From a checkpoint of a small spectrogram enhancement model.
Model: 1.52M parameters, log mel input, arch unet, activation relu, widths [48, 96, 96, 96].
Training: soap at rate 0.0036, batches of 256.
Rows from block 8 of a small spectrogram enhancement model, named by matrix and row number. Each number is 50 + 12 x the weight over its row's rms, rounded and kept within 0 to 99. All counts start at 0.
After each channel's rows are labels from the 100 clips, of 14848, where the channel reaches its highest value: "strongest on" is what is common among them; "lies over" is the class under the peak. Only what is clearly more common there than usual is listed. The data: synthesised sound scenes: up to three everyday sounds over a background.
# conv: 3x3 conv (model.decb.0.0.conv.weight, 96x192x3x3, each kernel summed), inputs 0-95

conv.49:72 41 34 40 25 57 46 35 63 55 54 52 46 61 58 58 46 51 63 65 62 37 36 53 72 44 52 52 64 35 55 47 62 58 34 53 66 40 45 39 50 53 30 70 45 56 58 41 59 55 37 36 40 49 56 58 34 47 54 48 57 54 51 44 45 59 58 57 57 47 66 57 54 30 50 48 38 49 70 49 40 57 61 45 42 42 45 41 39 68 40 60 58 50 66 52
strongest on: coughing; first sound: coughing; background: none
lies over: coughing

conv.52:57 59 62 52 38 53 48 44 32 43 66 39 58 46 59 43 66 44 69 59 53 49 51 74 67 62 28 41 49 38 42 40 65 77 45 50 50 54 53 55 55 51 46 34 62 74 37 50 30 45 45 44 49 28 58 49 61 57 52 73 46 42 20 42 39 44 28 52 30 40 51 60 61 58 54 63 39 66 49 54 50 54 46 40 55 30 55 31 41 62 35 45 41 35 63 60
strongest on: church bell; first sound: church bell; glass breaking; first sound: glass breaking
lies over: glass breaking; church bell

conv.92:43 39 52 57 33 44 55 75 56 40 50 58 33 56 46 47 45 48 50 58 46 52 70 58 56 46 47 32 56 75 67 24 62 46 69 46 56 36 54 49 55 30 54 41 58 66 49 48 67 57 59 42 51 36 62 33 47 51 42 36 58 60 46 43 52 50 43 58 56 53 49 54 46 53 58 67 63 32 63 69 44 52 29 51 60 52 48 62 47 41 56 56 36 66 59 55
strongest on: background: none; speech; muffled (low-pass); first sound: speech
lies over: speech

conv.61:59 62 43 49 64 68 67 47 63 51 43 40 46 44 41 56 47 53 54 63 52 44 58 63 51 56 55 42 48 49 61 60 54 49 49 57 48 75 59 53 51 56 81 40 61 53 50 48 49 45 53 69 48 56 32 65 42 33 39 54 63 60 63 51 52 56 38 63 59 47 45 48 50 55 50 47 55 34 63 47 60 61 52 36 50 70 39 53 41 57 42 66 54 63 88 44
strongest on: fly buzzing; first sound: fly buzzing; mooing; first sound: mooing
lies over: fly buzzing; mooing

conv.78:57 55 65 43 44 43 50 42 52 42 39 55 56 45 53 35 62 52 63 59 60 57 47 42 39 58 57 53 39 62 49 44 45 67 51 75 80 53 66 32 48 31 61 67 61 62 55 66 48 51 66 56 64 50 64 53 54 60 52 51 35 26 52 40 44 33 42 61 40 64 52 59 57 58 72 70 53 48 49 38 40 48 58 68 44 53 43 39 52 41 67 58 33 52 72 72
strongest on: explosion; first sound: explosion; background: none
lies over: explosion

conv.15:49 55 49 53 45 50 72 82 54 42 46 48 40 47 57 50 61 50 39 66 48 51 62 60 59 25 59 60 53 68 53 62 48 66 51 57 57 43 55 57 48 36 52 43 49 64 52 49 49 41 51 25 62 55 69 41 53 36 57 46 71 56 47 39 57 41 27 70 57 43 59 49 64 44 75 50 64 37 40 31 66 46 41 76 30 59 23 42 52 43 57 49 69 61 30 46
strongest on: car passing; first sound: car passing
lies over: car passing

conv.56:51 42 39 49 55 43 64 35 56 34 36 41 32 47 50 38 40 54 55 48 49 52 51 48 43 50 45 53 52 51 54 57 48 64 49 52 47 37 47 54 50 64 60 39 45 54 34 58 57 47 64 59 68 57 56 46 55 39 64 17 46 51 51 51 60 41 55 52 53 37 47 53 49 40 48 48 61 43 30 52 48 64 46 56 40 75 56 63 59 46 63 58 52 46 61 39
strongest on: background: none; mooing
lies over: mooing

conv.91:39 48 53 53 39 55 53 50 58 51 54 68 63 35 46 31 46 64 35 43 62 50 70 47 33 33 47 62 62 62 53 38 49 56 47 42 44 37 57 57 55 50 43 54 53 55 61 52 62 53 42 56 45 40 60 46 47 44 35 35 45 41 49 47 59 61 47 54 56 53 51 62 65 43 61 59 40 55 59 57 48 45 57 61 65 48 50 44 60 30 53 49 57 41 45 55
strongest on: background: none; siren; first sound: siren
lies over: siren

conv.39:50 55 67 74 48 66 50 49 38 55 60 34 63 56 49 49 38 64 63 53 50 68 45 49 59 60 67 50 47 45 50 36 32 65 46 39 40 35 55 31 48 68 51 57 37 52 48 32 52 44 38 45 44 55 37 63 38 54 67 58 44 56 53 47 35 40 63 43 35 66 51 51 60 38 39 35 30 58 65 50 41 53 68 30 56 33 49 35 48 45 47 51 54 51 66 46
strongest on: background: none; thunder; first sound: thunder
lies over: thunder

conv.64:43 49 53 38 43 52 60 56 51 46 59 39 32 49 51 71 41 59 37 50 68 62 42 71 59 44 38 50 57 71 50 57 64 70 49 40 52 43 43 56 40 55 46 50 46 54 37 54 42 69 68 59 65 49 64 45 60 55 60 27 48 40 59 52 37 58 46 58 52 53 52 52 62 45 71 50 54 44 38 41 44 51 52 59 65 35 35 44 55 56 56 46 56 50 54 42
strongest on: muffled (low-pass); laser zap; first sound: laser zap
lies over: laser zap

conv.32:45 41 54 41 53 61 56 53 49 79 55 61 52 47 59 65 41 51 34 57 47 46 62 46 66 54 72 58 44 53 36 79 62 59 34 64 46 36 28 44 49 60 46 54 35 28 38 49 59 50 53 33 49 47 57 56 49 46 53 54 58 47 53 35 55 35 56 49 50 58 56 61 52 57 61 64 45 44 33 52 49 49 59 55 45 50 38 54 69 33 58 50 71 60 39 48
strongest on: background: none; whoosh; first sound: whoosh
lies over: whoosh

conv.72:73 43 44 53 55 47 43 43 45 36 44 47 34 44 61 37 45 54 54 48 50 30 45 58 55 57 53 56 45 59 59 48 56 55 47 52 28 59 65 41 43 48 44 42 41 74 54 55 59 58 40 51 60 57 72 49 69 40 43 50 50 46 45 56 54 63 37 77 43 42 57 37 65 41 46 32 55 52 34 50 41 59 49 58 49 33 74 46 60 33 45 37 56 42 60 54
strongest on: background: none; spray hiss; first sound: spray hiss
lies over: spray hiss

conv.12:34 57 56 45 38 51 38 61 64 77 44 72 45 68 41 49 43 63 36 59 46 47 44 49 37 49 47 57 51 40 37 44 37 45 38 38 50 69 60 52 49 31 45 54 68 57 59 46 35 53 45 47 75 43 43 45 57 65 45 50 40 54 48 51 60 63 46 54 57 55 64 51 64 58 62 40 50 61 44 65 46 64 56 42 49 48 44 66 61 55 55 64 48 43 54 54
strongest on: glass breaking; first sound: glass breaking
lies over: glass breaking

conv.2:42 32 35 40 48 47 49 45 47 44 56 71 31 47 55 48 39 59 55 60 63 71 51 57 55 40 46 36 65 60 56 54 45 40 52 41 46 63 51 72 34 44 52 50 51 43 55 58 47 53 48 58 34 49 54 44 58 32 37 47 38 63 36 58 50 70 44 44 61 39 50 51 62 62 45 56 52 75 55 60 47 57 44 35 62 24 61 62 44 63 33 57 44 53 41 34
strongest on: thin (high-pass); glass breaking
lies over: glass breaking

conv.14:47 47 55 46 47 53 59 48 45 44 56 46 38 50 47 39 54 41 46 66 40 47 41 56 43 55 43 46 49 62 46 39 35 72 59 48 55 52 53 45 61 52 42 60 51 49 55 45 40 56 58 40 45 49 54 53 40 62 60 52 37 50 51 66 46 58 61 71 40 67 42 42 47 57 63 64 43 43 55 45 55 61 45 36 44 56 53 45 50 50 45 45 60 34 61 58
strongest on: church bell; first sound: church bell; background: none
lies over: church bell